From a checkpoint of a small autoregressive pixel model: activation gelu, soap at rate 0.0021.
Rows from block 5 of a small autoregressive pixel model, named by matrix and row number. Rows with one number belong to one neuron. Each number is 128 + 24 x the weight over its row's rms, rounded and kept within 0 to 255. All counts start at 0. After the name is the row's rms in percent of the matrix's.
After each neuron's rows are labels from the 100 images, of 14976, where the neuron reaches its highest value: "strongest on" is what is common among them. Only what is clearly more common there than usual is listed. The data: analogue clock faces.
# fc1: MLP up (model.blocks.5.mlp.fc1.weight, 1280x320), inputs 160-239
# fc2: MLP down (model.blocks.5.mlp.fc2.weight, 320x1280, transposed), outputs 160-239

fc1.332 102 [168 165 131 126 167 116 177 112 132 130 141 124 159 110 118 139 137 138 118 152 116 103  99 124 125 121 130 152 109 164 128 161 142  90  75 159 121 110 129 138 113 155 127  99 178 127 113 153 118 191 138 116 142 164 125  97 154 135 138 110 119 139 115 127 112 123 109 121  90 135 147 161 100 106 118 118 152 104  90 124]
fc2.332 108 [154 109 141 176  87 103 135 131 128 134 125 153 152 116 137 137  82 108 116 143 123 101 137 134 150 124 106 141 126 137 104 160 100 139 116  69 130 130 101 148 125 121  99 148  55 116 131 122 135  97 117 163 129  81 131 151  84 116 100 106 138 113 128 124 111 173 149 145 159 160 127 105 140 148 121 135 118 164 164 125]
strongest on: dark face; four ticks

fc1.448 081 [125 125 115 121  88 129 114 151 115 142  95 132 113 140 102 151 147 120 172 131 119 107 118 116 143 133 160 103 152 159 136 130 134  87 117 116 137  93 144 121 139 133 168 113 154 126 171  87 121 161 166 172 150 123 137  97 125 172 155 135 128  83 153 118 137 140 120 103  74 106  80  70 141 100 114 100 186 128  98 141]
fc2.448 076 [125 138 118 143 147 140 112 113 182 133 149 126 149 132 157  72 137 165 110 110 123 133 108  94  94  64 121 133 134 108 178 135 122 145 174 136 104 137 141 141 125 124  83 122 128 101  94 138 129 111 105  98 111 117 109 162 107  65  92  89 123 141 143 127  88 129 132 118 128 154 167 166 175 123 105 142  89 165 162 119]
strongest on: minute hand past 11; minutes: 55 to 59

fc1.651 086 [111 120 137 136 124 152 121 106 111 109 110 167 120 108 146 104 140 113 147 179 137 156 108 155 107 136 112 132 146 154 119 118 129  73 101 137 102 114 157 127 135  98 126 145 140 151 181 130 146 120  96 116 121 148  99 153 135 138 113  95 153 141 107 134  79 124 117 158  89 161 119 128 112 148 122 134 134 122 133 128]
fc2.651 082 [140 150 136 148 111  95 115 113  74 166 134  99 141 111 127 112 122  92 115 132 156 109 112  79 153 136 125 136 104 110 126 157 134 165 147 156 127 131 150 148 117 159 128 113 107 134  85 107 112 130 144 131 165 120 129 105 138 108 154 155 115 160 119 141 139 100 136 124 157 107 117 149 156 138 131 140 136 162 139 112]
strongest on: hour 5; minute hand past 12; minutes: 0 to 4

fc1.409 138 [114 156 128 130 140  82 103 103 173 157  67 107 114 131 109 149  90 144 129 168 128 131 113 112  99 168 106 103 131 117 138 132 131  98  73 142 138 121 141 140 143 143 163  89 103 147 154 142 174 122 141 169 124 127 140 163  72 115 154 111 162 156  69 111 149 120 161 135 163 129 113 123 134 159  98 169 131 137 161  78]
fc2.409 120 [126 121 120 126 148 134 149 188  94  70 142 123 125 118  60 101 135  93 101 107  95  72 148 150  79 116 120 130 124  95 125 104 102 112 159 160 147 119 111 126 145 122 118 103 133 117 174 143 130 109 141 104 202 123 141  75 136 132  57 156 128 174 118 142 126 142 143  72  94 122 122 148 126 106 136 103 135 120 148 153]
strongest on: hour 5

fc1.91 126 [ 98 171 108 110 133 127 146  85 120 146 147  96 143 139 144 147 121 107 101 121 110 144 133 130 140 138 123 144  99  99 108 128 112 127 125 122 145 130 138 102 114 156 181  91  64 173 109 133 122 139 156 150 140 137 102 112  88 109 131 124 109 115  64  80 154 145 135 130 153 145  80 186 108 129 121 190 153 170 150 132]
fc2.91 104 [125  71 161 110  91 137 132 167 114  96  99 124 139 146 103 111 105 153 142 118 143 118  88 166 125  73 159 172 151 156 158 101 141 122  85 150 144 144 132 170 175 138  98 136 119 165 205 172 156 116 127 103 184 110 127 140 103 107 161 162 126  85 168 127 109 144 106 105 118 122 113  94 124  86 138 116 150 132 147 133]
strongest on: hour 5

fc1.709 100 [115 121 103 115 143 116 114  94 145 109 124 137 143 181 152 118 131  81 178 147 130 140 115 127 143 136 140 124 125 167 118 105 134 124 194 126 121 145 104 109 127 132  96 148 134 127 138 138 171 154 153  96 127 111 135  93 127  88 151 121  93 124 157 181 139 123 142 139 114 104 124 112 141 136 120 157 128  96 103 128]
fc2.709 100 [140 131 147 114 143 107 121 135 121 105  84 139  98  96 136 119 122 138 121 118 109 123 125 162 118 145 137 128 106 132 131 129 115 135  68 138 148 107 123 143 177 133 129  84 156 134 126 125 135 124 117 112 134 194 134 155 111 133 156 115 108 120 139 103  83 121 105 162 134 161 121 118 117 125 134 132 119 165 135 158]
strongest on: hour 7; hour 6

fc1.7 077 [148 138 152 168 147 124 118 149 170 111  69 125 123 184 137 142 153 144 122  85 178 169 162 140 132 116 128 149  97 153 127 168 104  95  82 140 152 119 173  88 125 162 142 133 169 123  88 127  95 117 135 110 163 125 144 134 116 125 149  41 156  91 129 141 101 121 149 153 108 132 119 121 127 122 120 137 106 103 148 112]
fc2.7 079 [123 111 137  89 128 169 153 116 129 141 153 115 122  87 128  87  95 130 135 164  99 104  92 123 122 106 146  97 135 110 170  58 149 171 127 112 114 109 122 138 121  87 128 120  98 161 146 145 153 117 113 147 126 137 112 127 121 153 129 157 104 128 142 115 156 130  92 131 143 122 123 155 158 134 120 119 164 109 123  98]
strongest on: hour 5; minute hand past 4; minutes: 20 to 24

fc1.254 118 [145 107 116 140 135 152 161 117 140 155 135 114 135 116 180 102 149 152 133 106 166  80  96 106 117 118 128 143 120 115 137 124 121 131 122 131 133 142 160 117 157 135 138 132 122 100 123 142 157 107 159 148 132 165  95 110  99 139  91 109 140 157 112  89 112 112 125 121 106 152 119 166 153 138 127 116 154 115 140 159]
fc2.254 106 [154 135 116 119  74 119 119 133 120 118 134 138 132 112 113 134 130 130 158 131 119 135 134 146 124 168 149  97 145 150 133  40 189 145 123 150 132 117 118 116 129 136 129 142 168  79 161 112 123 179 123  99 176  96 134 101 156 140 168 120 120  97 142 134 112 161 112 110  96 120 161 116 113 106 152 107 131 138 110 156]
strongest on: minute hand past 11; minutes: 55 to 59

fc1.311 089 [125 167 117  89 152 159 135 180 130 119 116 152  84 112 157 128 138 132 139 149 104  77 173 135 136 117 153 180 107  88  70 153 117 125 163 146  86 110 132 163 156 120 111 110 141 105 119 135 151 119  97 137 126 132 111 140 122 125 130 128 106 167 125 177  95 128 169 137 166 150 138 159 135 127 124 121 135 137 158 131]
fc2.311 093 [140 120 125 157  95 106 133 109 153 105 169 111 168 145  82 110 120 111 117 106 150 155  85 143 100 161 125  66 113 158 148 107 116 105 107 141 143 126 162 126 124 170 130 152 129 157 126 108 107 134 144 133 124  97 134 122 127 130 129 122 153 110 155  70 159 129 110 125 124 137  88  87 145 158 142 138 112 111 123 119]
strongest on: square case; dark face

fc1.249 048 [118 147 137 120 133 136 152 136 124 125 187 151 128 124 116 106 134 166 162 120 115 141 185 132 120 134 150 119  95 135 142 127 145 158 140 106 141 113 138 137 104  97 162 146 131 135 127 123 158 155 159  97 121 123 166 103  94 100 126 116 135 107 132  99 111  91 115 128 146  88 103  80 117 114 168 121 144 128 130  94]
fc2.249 053 [143 114 169 146 106 122 121 123 142 112  98 116 139 110 129 148 105 124 128 122 139 141  90 114 149 122 114  83 165 118 117 146 111  95 123 147 127 130  93 108 133 138  97  80 146 126 135 122 108  91 113 109 132 136  94 120 137 138 158 155 121 120 144 140 146 129 121 105 121 187 117 186 130 141  95 128  90 136 106 112]
strongest on: hour 7; minute hand past 4; minutes: 20 to 24

fc1.297 102 [153 159 108  86 185 156 127 147 162 127 141 121 149  94 131 143 108 124 104 142 150 143 150 123 123 148 131 149  93 153 113 170 105 131 152 159 139 152 112 118 110 130 120 127 104 130 109 115 106 117 153 152 149 147 107 120 144 109 134 128 128  99 121 151 131 168 136 155 144 113  90 118 121  98 124 155 108 141 128 117]
fc2.297 107 [ 97 110 163 144  87 138 167 118 109 154 170 128 124 170 119 139 127 105 129 135 129 124 107 149 128 116 166 116 165  83 117 100 163 169 120 101 175 132 148 142 132 137 138 122 170 123 129 156 154 139 106  90 108 129 113 121 145 161 120 125 117 107 203 118 106 122 168 123 143 134 164 117 112 130 166  77 151 131 163 167]
strongest on: square case; dark face

fc1.341 095 [161 138 135 164 128  82 155 164 100 149  97 140 162 161 101 150 132 120 148  72 133 170 147 112 102 130 152 126 165 107 166 170 106 107 158 119 139 154 156 120 186 119 153 143 111 143 150 143 141 119 127 119 109 144  89 146  68 128 133 123 127 110 146 123  84 130 116 164 131 134 106 122 118 133 151  93 158 156 112 127]
fc2.341 102 [121 109 117 104 141 161 131 145 122 122 166 139 164 122 160  94 124 153 146 180 143 107  89 134 126 111 105  91 108 139 119  82 135 165 106 146 127 123 104 118  83 150 123 134 104 113 129 159 166  70 121 142 164 155 155 103 158 135 116  99 153 156 105 127 146 100 153 151 139 172 144 154 145 121 131 148 134 107 111 124]
strongest on: hour 3

fc1.678 106 [178 120 100 173 137 119 142 112 182 133  87 154  93 167 127 151  68 154 130 138 100 124 125 157 138 136 105 175 155 138 178 144 148  86 133 130 117 123 133 130 116 110 100 129 141 166 133 148  88  81 148 161  91  82 146 146 139 136 171 103  85 114 138 147 154 127 139  70 155 164 164 128 139 113 107 162 135 127 131 118]
fc2.678 109 [117 111 167 103 150 136 116 112 143 137 190  68 172  86 121 126 155 117 119 118 143 143 147 106 111 115 122 122 128 161 127 139  88 179 126  92 116 137 117 116 100  84  94 158 144 144 149 153 149 164  96 140 106 127  96 136 128 159 128 128 201 158 136 126 130 144 138 132 100 104 144 118 140 130  91 110 105 142 154 166]
strongest on: dark face

fc1.274 069 [108 147 131 109 151 129 174 169 129 144 111 122 113 115 137  88 107 141 145 136 151 129 113 144 114 116 126  97 100 152 139 164 157 105 148 193 157 184 139 108 157  90  89 127 140  94 184 138 145 159 159  98 102  96  83 108 128 144 149 126 104 130 137 116 106 152 121 164 122 114 144 115 145 103 144 143 122  96 164 159]
fc2.274 079 [122 135 119 131 110 127  82  70  81  86 133 116 128 128  94 145 150 105 111 127  88 128 116  90 114 129 125 159 165 120 136  78  93 171 151 116 108  76 131 153 108 148 164 138 108 162  72 124 150 132 112 146 172 166 149 126 136 140 115 148 120  81 131  99 135  97 150 138 142 133 117  96 130 138 122 124 123 134 104 129]
strongest on: minute hand past 11; minutes: 55 to 59

fc1.277 088 [123 169 129 113 130 142 101 119 140 144 102 123 141 151 135 166 152 137 166 122  76 167 139 115 101 174 154 165  90 114 100 137 113 122 102 161 110 110 126 109 140 120 125  97 102 123 120 133  88  80 149 109 116 127 109 146 109 154 167 135 113 103 149 144 142 111 142 103 145 100  97 131 135 113 108 132 146 153 123 101]
fc2.277 095 [146 106 112 143 110  94 126 149 117 152 138 117 119 152 144 123 110 120  95 114 189 120  87 144 161  97 156 135 177 137 138 105 174 114 147 121 152 124 142 144 115  85 145 115 125 139 125 138 111  94  85 109 140 127  78 135 113  90 111 118  89 116 156 101 111 120 130 133 143 129 125 131 152 134 117 152  94 108 133 136]
strongest on: hour 3; hour 2

fc1.702 112 [118  99 117 104 113 111 148 144 122 146 137 154 126 105 115 112 151  89 127 155 119  92 102 143  89 164  94 147 192 113 100 129 107  95 140 106 118 123 110 131 128 148 104 122 115 151 142 137 119 112 154 111 138  90 133 146 144 120 137 138 174 125 131 127 165 137 155 140  91 142 122 150 145 156 116 142 117  95 144 157]
fc2.702 093 [129 116 150 161 125 161 136 119 154  89 118  96 127 133 123 139 128 119 148 104 121 134 179 154 103  35 147 130 156 155 148  88 104 177 117 105 165 133 116 134 130 152 139 125 150  92 138 123 105 140  88 132  90 151 107 128 114 120 118 141 169 124 160 114  95 114 108 134 169 138 136 106 108 147 125  79 163 158 157 174]
strongest on: minute hand past 11; minutes: 55 to 59

fc1.622 089 [105  89 156 124 117 149 128 117 169 135 137  93 136 134 104 137 103 120 110 156 121 122 119 120 138 126 130 153 107 151  95 122 148 137 102 107 132 155 110 128 106  69 151 133 172 142  91 145 165 114  82 125 129 130 134 128 119 117 157 168 192 121 141  91 129 130 111 141 120 154  73 116 150 108 140 123 105 162 114 141]
fc2.622 098 [184 138 124 120 163 107 129 125  93 135 148 183 114 138 160 116 168 140 173 110 136 120 160 144 113 108 154 149 132 137 133 149 127 105 156 160 110 133 137 149 138 169 119  80  86 106 152 120 114 144 193 134 132 138 159 146 136 112 115 104 104 171 129 170 141 117 148 161 130  99 134 105 107 140 114 127 156  92 139 115]
strongest on: hour 7

fc1.599 089 [169 134 156 132 167 115 166 121 128 112 134 153 109 128 170 204 179 174 126  83 132  93 129 112 114 106 128 131 112 159 137 133 126 100 142 128 140 137 104 114 119  97 106 108  54 142 126 101 115  96 139 138 121 109 112 145 161 112 161 102 113 123 121  95 148 181 127 115 126 134 132 166 163 125 132 110 146 169 166 129]
fc2.599 081 [134 121 103 133 107 162  73 160 104 155 132 131 165 117 129  84  80 102 152 105 107 124 114 164 132 158 133 122 155 107 133 132 125 163 102 154 153 141 105 133 157 147 115 129 163 130 140 158 116 132 117 110 141 159 147 121 115 152  86 151 146 131 141 138 110  97 160 134 149  96 123  81  86  94 119 167 130  50 101 146]
strongest on: hour 7; hour 8

fc1.273 123 [120  73  90 130 166 107 159  76 133 165 135 130  88 120 118 114 171  79 133 122 122 145 124 105  97 134 115 106 129 145 147 103  94 142  97 133 135 135 114 142 135  86 132 134 130 106 159 158 113 128 134 106  80 119 130 113  90 125 120 180  78 140 165 128 129  90 188 128 128 106 114  94 120 164  84 156 121 146 148 133]
fc2.273 132 [129 102 160 135 120  65  78 162 119 153 175 139 160 169 124 149 143 119 104 102 163 141 150 161 144  98 123 111 141 129 123 134 151 137 113  79 141 113 139 142 112 142 118 117 137  84 171 129 112 119 151 113 177 139 111 134 141 116 114 162 111 115 161  94 136 164  84 114 116 130 158 144 139 112 152 103 106 168  89 149]
strongest on: minute hand past 12; minutes: 0 to 4; minute hand past 11; minutes: 55 to 59

fc1.109 063 [148  97 129  88 129 121 110 112 127 151 141 128 145  78 140 147  92 123 138 122 150 132 125  76 114 104 136 153 151 104 165 164 140  83 117 106 161 102 108  79 188 128 125 105 169 149 115 113 154 174 145 106 167 128 127 141 127 136 102 136  99 133 142 182 125 117 123 151  54 130 156 119 130 132 108 108 106 120 119 151]
fc2.109 068 [114 160  94 153 148 122 136 140 137 116 112 103 123 133 112 103 177 127 110 127 105 127 111 180 154 146 133  99 111 156  84  72 111 143 140 132  98 156 132 146 103 120 127 137  99 105 125 139 118  99 130 155 122 164 119 124 135 120 131 154 135 110 115  78 143 113 115  85 169 134 131 144 154 137 153 164 159 132 118  84]
strongest on: minute hand past 11; minutes: 55 to 59

fc1.367 067 [109  98 135 121 142 121 128 131 129 132 165 149 143  83 106 139 104 150 126 112 139 148 154 119 123 103 118  98 128 122 141 134 136 142 116  89 100 115 171  93 144 132  90  96 142 152  84 115 107 124 111 126 173 108  80 142 168 137 147 143 109 135 131 153 138 101 104 115  73 128 183 155 145 108 122 127 128 147 142 132]
fc2.367 057 [166 154 158 112  99 149 143  94 103 140 108 137 124 113 142 112 127 100 178 117 117 114 149 159 118 147 119 150 100 120  90 123 105 112 133 153 158 137  82 182 116  91 158 185 103 126 163 137 158 147 122 116 100 121 157  99 113 121 111 133 170 126 128  64 118 163 140 165 129 145  91 148  98 121 148 137 127 111 116  88]
strongest on: minute hand past 11; minutes: 55 to 59; minute hand past 1; hour 10

fc1.604 080 [120 124 121 126 113 141 140 132 116 146 158 153 121 138 124  77 119 113  93 149 138 130 130 145 117 160 150  93 143 129 125 150 150 129 116 132 133 153 151  69 182 111 141 108 165 138 109 141 155 164 153 147 145 123 146  83 117 104 133 150 140 164 104 118 116 119 109 117 101 125 145 131 150 125 144  94 149 114 183 168]
fc2.604 086 [121 123 135 149 107 109 109 113 135  77 102  69  99  86 127 151 150 142 143  92 125 108 128 104 110 121 119 162 125 144 131 125  98 130 159 117 133 105  67 207 138 130 130 155  93 146 151 111 146 106 110 106 163 121 113 142 161 152 116 133 135 105 130 112 123 124 160 129 132 138 126 145 125 189 143 142 117 109  84 116]
strongest on: hour 7

fc1.306 056 [123 114 137 116 168 126 167 124 143 133 128 119 135 114 126 108 159 140 122 128 149 118 121 115 161 153 148  89 188 103 101 148 189 134  96 131 106 124 123 149 178 177 155 146  82 118 129 160 200 160 115  95 126  91 144 161 132 124 125 155 117 116  91  60 145 138  82 147 150 115 148 140 149 112  98 134 121 128 163 142]
fc2.306 059 [129 172 109 155 113 129  84 136 131 123  98 134 114 133 129 150  89 121 145 153 167 156 134 137 120  95 124 139 104 132 127 104 111 120 155 136 138 135 146 118  51 125 102  88 161 140 133 125  93  97 136 132 136 130  89  89 138 115 101 107 137 163 178 145 123 103 157 114 121 138 143  99 124 130 146 166 149 150 103  98]
strongest on: four ticks; minute hand past 1; minutes: 5 to 9

fc1.746 105 [132 150 116 101 102  67 156 136 159 140 171 130 120 124 144  97 111  91 102 113  98 138 154 124 134 111 154 140 167 147 153 168 124 123 137 160 151 149 168 134 160 106 152 148 141 122 144 135 117  74 145 106 119 116 129 124 133 148 155 125 142 149 135  73  91 126  92 129  96 110 142 125 179 122 118 129 171 109 116 125]
fc2.746 105 [112 142  78 137 126 187 118 111 146 113 105 117 143 111 122 124 112 164 158 173 127 120 115 108  65 134 106 130  66  92 125  61 103 121 148 112 117 117 127 100 109 119 110 124 112 130 161 118 155 162 140 153 140 116 106 151 146 132 107 141  93 118 130 140 135 116 147  72 131 156 119 160  89 148 151 128 116 138 129 165]
strongest on: hour 3; minute hand past 2; minutes: 10 to 14

fc1.765 111 [162 124 163  90 110 134 110 109  99 154 146 112  91 106 121 141 159 156 170  95 172 133  92 112 128 132 125 121 150 148 134 105 145 133 114 134  88 125 124 144 138 111 121 100 102 148 147 124 177 145 109 131 135 103 123 138 137 159  99 111 133 135 123 111 132 104 121 167 135 135 137 172 140 144  83 140 158 148 144 107]
fc2.765 123 [108 161  78 200 119 140 111 144 140 142 111 125 145 137 166 117 100 112 128 144 116 131 149 132 107 163 141 115 135  83 144 178 143 131 126 131 155 142 136 101 133 158 141 134 152  89 111 124 110  94 118 156 118 147 151 130 124 114 113 165 114  86  92 100 149 120 151 124 121 132  94  83 104 128 158 131 104 124 160 124]
strongest on: hour 3; hour 2

fc1.240 072 [126 126 130 147 149 106 111 147 131 126 138 118 114  92 101 141 134 123 135 130  97  91 146 123 145 146  99 141 141 103 138 171 151 127 104 146 133 117 122 133 146 113 127 120 120 111 148 110 120 133 170 115 132 138 100 151 149 110 119 119 162  98 151  97 148 164 120 157 137 182 181 137  96 123 137  93 108 146 116 112]
fc2.240 069 [142 124 123 126  95 154 129 127 105  99  99 105 137 158 121 104 124 148 120 107 148 140 147 133 128 110 139 137 117 151 139 102 133 158 148 130 154 147 112 118 160 139 117 156 132 157  96 139 133  94 107 143 126 115 154 104 107 139 168 139  68 164 129 137 140 121 143 128 122  54 109  98 139 106 139 156 163 103 168 115]
strongest on: hour 5

fc1.667 101 [ 86 146 147 123 144 150 144 159 183 118 168 167 111 163 129  94 105 141 121 142 119 131  84 139 107 142 102  92  83 132 148 153 122 156 125 101 141 153 144 137 141 150 140 111 120 157 116 146 112  90 104 163 133 124 186 110 111 141 109 117 158 144 102 147 145 106 104 144 130 117 134 130 108 125 135 151 137 197 158 123]
fc2.667 084 [156  75 128 151 124 115 108 119 121 116 143 159 159  90 112 130 103 131 142  88 149 120 167 132 137 111 143 134 137 129 150 112 153  87 145 146 128 113 144 136 146 137 140 140  94  98 123 165 145 136 165 104 150 121 125 143 120 132 135 126 145 120 112 123 110 160 107 116 162 116 120 149 154 152  98 124 134  90 102 123]
strongest on: minute hand past 12; minutes: 0 to 4; minute hand past 11; minutes: 55 to 59

fc1.585 067 [157 104  90 143 115  98 139 122 113 124 111 140 140 111 127 141 100 102 150 118 118 118 107 102 113 144 161  77 107 141 145  85 123 183 158 140 134 139 148 163 102 123 158 164 104 166 104 123  91 100 117 151  87 131 115 146 121 152 142 113 100 123 142 141  93 136 110 143  94 149 133 145 113 130 150  75 108 159 136 143]
fc2.585 081 [104 140 155 148 154 164  93 143 151 119 120 113 141 143 141 135 165 161 106 107 100 123 139 129 161  84 130 159 146  97 105 176 164  87 113 147 126 115 160 103 122 158  99  97 143 101 151 150 130 117 135 147 110 130 133 148 166 107 113  90 121 123 112 117 163 113 130 134 141 113 142 108 158 114 122 174 126  97 118 135]
strongest on: square case; four ticks; dark face

fc1.411 044 [142 109 161 144 135 139  75 188 148 134 107 120  80 124 158 114 102 155 116 114 129 115 130 168 148 113 162 119 122 139 137 104 103 146 156  82 153 153 160 145 101 134 162  99  99 146 130  95  87 110 132 169 135 144 154 106 124 149 132 128 124 116 124 129 145  93 137 137 112 155  94 124 104 127 133 142 138 162  83 124]
fc2.411 037 [113 154  99 112 127 100 193 111 116 106 164 160 138 108 129 124 124 149 121 132 106 104 122 121 142 159  83 110 108 121 134 167 145 117 131 172 119 101  85 122 156 154  94 158 137 121 129 119 134 121 130 101 128  93 132 126 134 129 129 119 117 138 106 120 105 151 130 109 150 104 129 145 148 133 161 130 153 122 137 111]
strongest on: hour 5

fc1.732 111 [136 153 118 106  95 144 176 145 112 102 129 157 164 143 130 100 132 106 129 131 114 115 147 115 152 138  94 145 118 164 112 163  98 159 144  92 135 102  94 158 165 103 161 100 117 118 113 147 146 154 122 114 147 137 119 158 144 118 108  93 144 130  98 118 164 126 107 103  95 129 160 173 135  71 113 112 119 140 106 108]
fc2.732 112 [168 108 142 145 163 149  81 152 119 140 105 103 110 118 107 129 133 123 154 141 152 163  94 111  99 128 165 144 100 169 132 112 102 121 136 188 138 136 121 126 116 147 120 138 133 142 110 139 157 146 154 104 148 151 168 104 119 122 158  97  99 129 182 101 123 144 120 165 142 122  93 158 109 155 151 146  95  87 134 113]
strongest on: minute hand past 12; minutes: 0 to 4

fc1.179 085 [137 177 139 139 160  80 110 149 151 126 150 119 126 133 133 147 120 138 117  95  96 124 153 101 108 140 150 149 108 100 132 127 154 136 121 128 122 157 146 168 128 120 173 144 134 160 167 116 108 123 135 113 180 141 182 151 106 111 140 179 106 112 128 132 157 120 142 106 116 128  97 129 133 117 133  97 159 133 139 154]
fc2.179 090 [137  96 112 143 112 168 158 127 119 148  94 129 141 111 111 139 159 140 128 149 142 144 102  91 143  90 109 125 125 115 145 110 110  74 153 152 128 123 132 107  91 135 112 131 133 102  98  98 129 120 112 133  42 120  74  98 159 126 123  86 125 125 121 107 118 101 150 146 142 124 158 133 132 119 164 163  90 130 120 116]
strongest on: square case; minute hand past 9; minutes: 45 to 49

fc1.185 084 [140 127 128 126  84 106 119 103 144 183  88  90 142 106 119 152 139 141 147 118 140 165 178 102 161 123  27 130 143 152 140 100  89 126 100 105 103 129 122  88 139 123 120  74 124 176  93 128 132  81 126 114 114 168 134 119 117 115 133  97 157 115 100 139 142 143 123 132  90 123 159 182 164 111 135 114 134 144 113 135]
fc2.185 081 [153  87 118 137 133 149 100 130 158 131 134 159 117 153 127 127  87 129 157 124  81 108  66 167 145 122 181 144 112 131 130 131 145 104 174 150 154  99 111 102 140 148 107 166 112  97 156 114 111 154 129 114 182 122 149 105 129 147 133 125 126 149 143 138  80 122 164 110 147 132  80 118 120 111 135 164 123  79 122 127]
strongest on: four ticks

fc1.335 111 [137 152  78  99 125 120 161 140  80 120 174 110  95 109 161 135 124  71  89 141  90 152 152  99 111 139 110  68 112 166  95 173 162 144 154 145 136 111  86 163 126 116 156 101 185 135 168 129 164 161 112 114 121 184 128 104 156 177 146 130 102 100 177 151 165 152 123 172 124 152 159 122  98 123  97 104 120  95  98 145]
fc2.335 114 [112  84 165 144 107 124 176 134 133 132 138 134 118 139 109 117 140 128 139  98 180 153 127 117 146 110 145 128 167 113 125 110 130 139 103 104 145 146 158 107 115 134 131 148 156 170 109 169 145  86 150 120 108 104 132 174 142  91 118 141  91 115 146  91  94 140 149 114 135 120 106 136 145 132 141 126 129 192 139 116]
strongest on: square case; dark face

fc1.638 116 [138 144 116 110 112 101  66 105 181 121 163 160 164 120 108  85 135 120 168 127 120 128 140 150 170 192 128 127  95 112 127 117 129 152 118 129 118 150 104 135 149 133 103 130  95 122 111 127 124 140 131 139 148 128 123 141 121 133 137  90 152 148  90 157 102 104 144 113 170 105 139 153 150 163 154 125 148 127 128 164]
fc2.638 111 [145 108 130  99 118 116 134 135  89 101 102 113  99 158 132 116 130 138 140 113 171 147 156 113  89  88 157 160 148 183 127 133 108 145 101 103 134  81 145 158 110  99 163  84 153 128 176 129 145 100 146 142  96 118 158 106 110 105 123 178  91 151 167 122 145 158 110 129 123 138 127 120  95  88 110 139 119 153 101 140]
strongest on: hour 3; minute hand past 11; minutes: 55 to 59

fc1.515 113 [116 142 137 162 135 104 184 105 135 119 126 168 142 122 131  66 141 135 104 127 186 108 121  98 150 167 112 110 119 159  96 118 159 137 138 121  71 127  94 144 178  92 120 122 122 109 115 122 125 170 134 160 134 142 114 148 120 127 120 115 160 176  99  97 145 133 141 125 127  97 139 120 144 114 124 109 122 126 138 156]
fc2.515 119 [105 115 116 138 131 137 144 175 150 135 125  96 122 148 122 187 101 111 145 137 142 142 140 117 119 105 154 129 109 122 142 121  79 117 136 141 163 122 127 157 155 174  99 147 135 165 113  94 166 118 101  76 110 145 113 109 141 120 129 120 107 144 148 129 117 104 131  92 143 141 100 124  95 119 108 132 103 119 155 103]
strongest on: minute hand past 12; minutes: 0 to 4

fc1.673 123 [101 116 124 151 150 117 149 158 174 117 126 135 115 131 117 162 167 140 129 176 156 122 154 117 120 136 142 117 155 119 165 134 138 100 144  98 112 146 137 180 144 102 117 106 126 156 140 165 138 138 111 115  99 124 120  97  91 146 117 143 101 109 109 165 170 146 117 118 125 146 117 162 111 137 107 159 150 158  99 125]
fc2.673 124 [124 120  97 118 126  66 151 130  89 136 113 144 136 130 126 122 106 113 149 118 101 110 136 103 127 121 137 123 115 128 128 101 128 108 133 152 128 139 106 145 123 141 118 117  98  89 151  93 113 146 126  71 120 124 112 108 165 118 142 140 140 102  87 125  94 153 132 162  91 132 115 187 134 131 145 159 162 151 124 119]
strongest on: minute hand past 12; minutes: 0 to 4; minute hand past 11; minutes: 55 to 59

fc1.157 058 [134 151 131  93 151  95 129 181 157 106 124 171 102  63 155 147 120 156 186 136 129 133 173 159 106 111 103 142 116 106 105 113  78 134 108 160 127  94 123 105 182 158 160 106  63 139 101 131 122 151 124 110 114 112 132 160  97 153 129 120 140 143 128  93 139 123 141  89 129 103 121  88 115 118 112  80 140 133 155 132]
fc2.157 062 [ 97 115 115 169 114 176 140  95 141 142 107 104 165 161  96 131 174 103  81 115 131 107 118 114 131 153 131 113 133  96 146 120 166 132 118  79 143 152 138 156  88 100 116 128 193 166 150 103 147 129 134 145 139 111  88 108 129 118 107 149 122  91 129 128 120 126 116 157 130 128 147 149 111  95 141 166 111 133 144 108]
strongest on: minute hand past 12; minutes: 0 to 4

fc1.532 122 [ 99 141 102 119 126 161 117 123 108 113 100 149 166 157  90 108 120 136 158 116  95 136 166 113 146 101 160 166 119 137 136  84 118 102 139 125 111 126 165 106 117 121 101 164 121 129 128  96 120 150 125 149 104 114 118 145 189 117  91 103 163 119 141  87 116 143 127 139 128 160 140 143 167 143 133 110 154  66 124 138]
fc2.532 122 [178 162 110 126 107  99 127 123 130 122 139  83  99 160 167 157 103 149 140 147 113 137 131 110  89 155 155 119 169 112 144 155 141 131 154 142 147 120  87 144  94 153 142 101 120  85 115 122 110  77 111 131 160 130 145 138 124 143 133 139 131  96 118 167 107 139  83 107 137 121  86 122 116 125 116 162 118 175 148 112]
strongest on: square case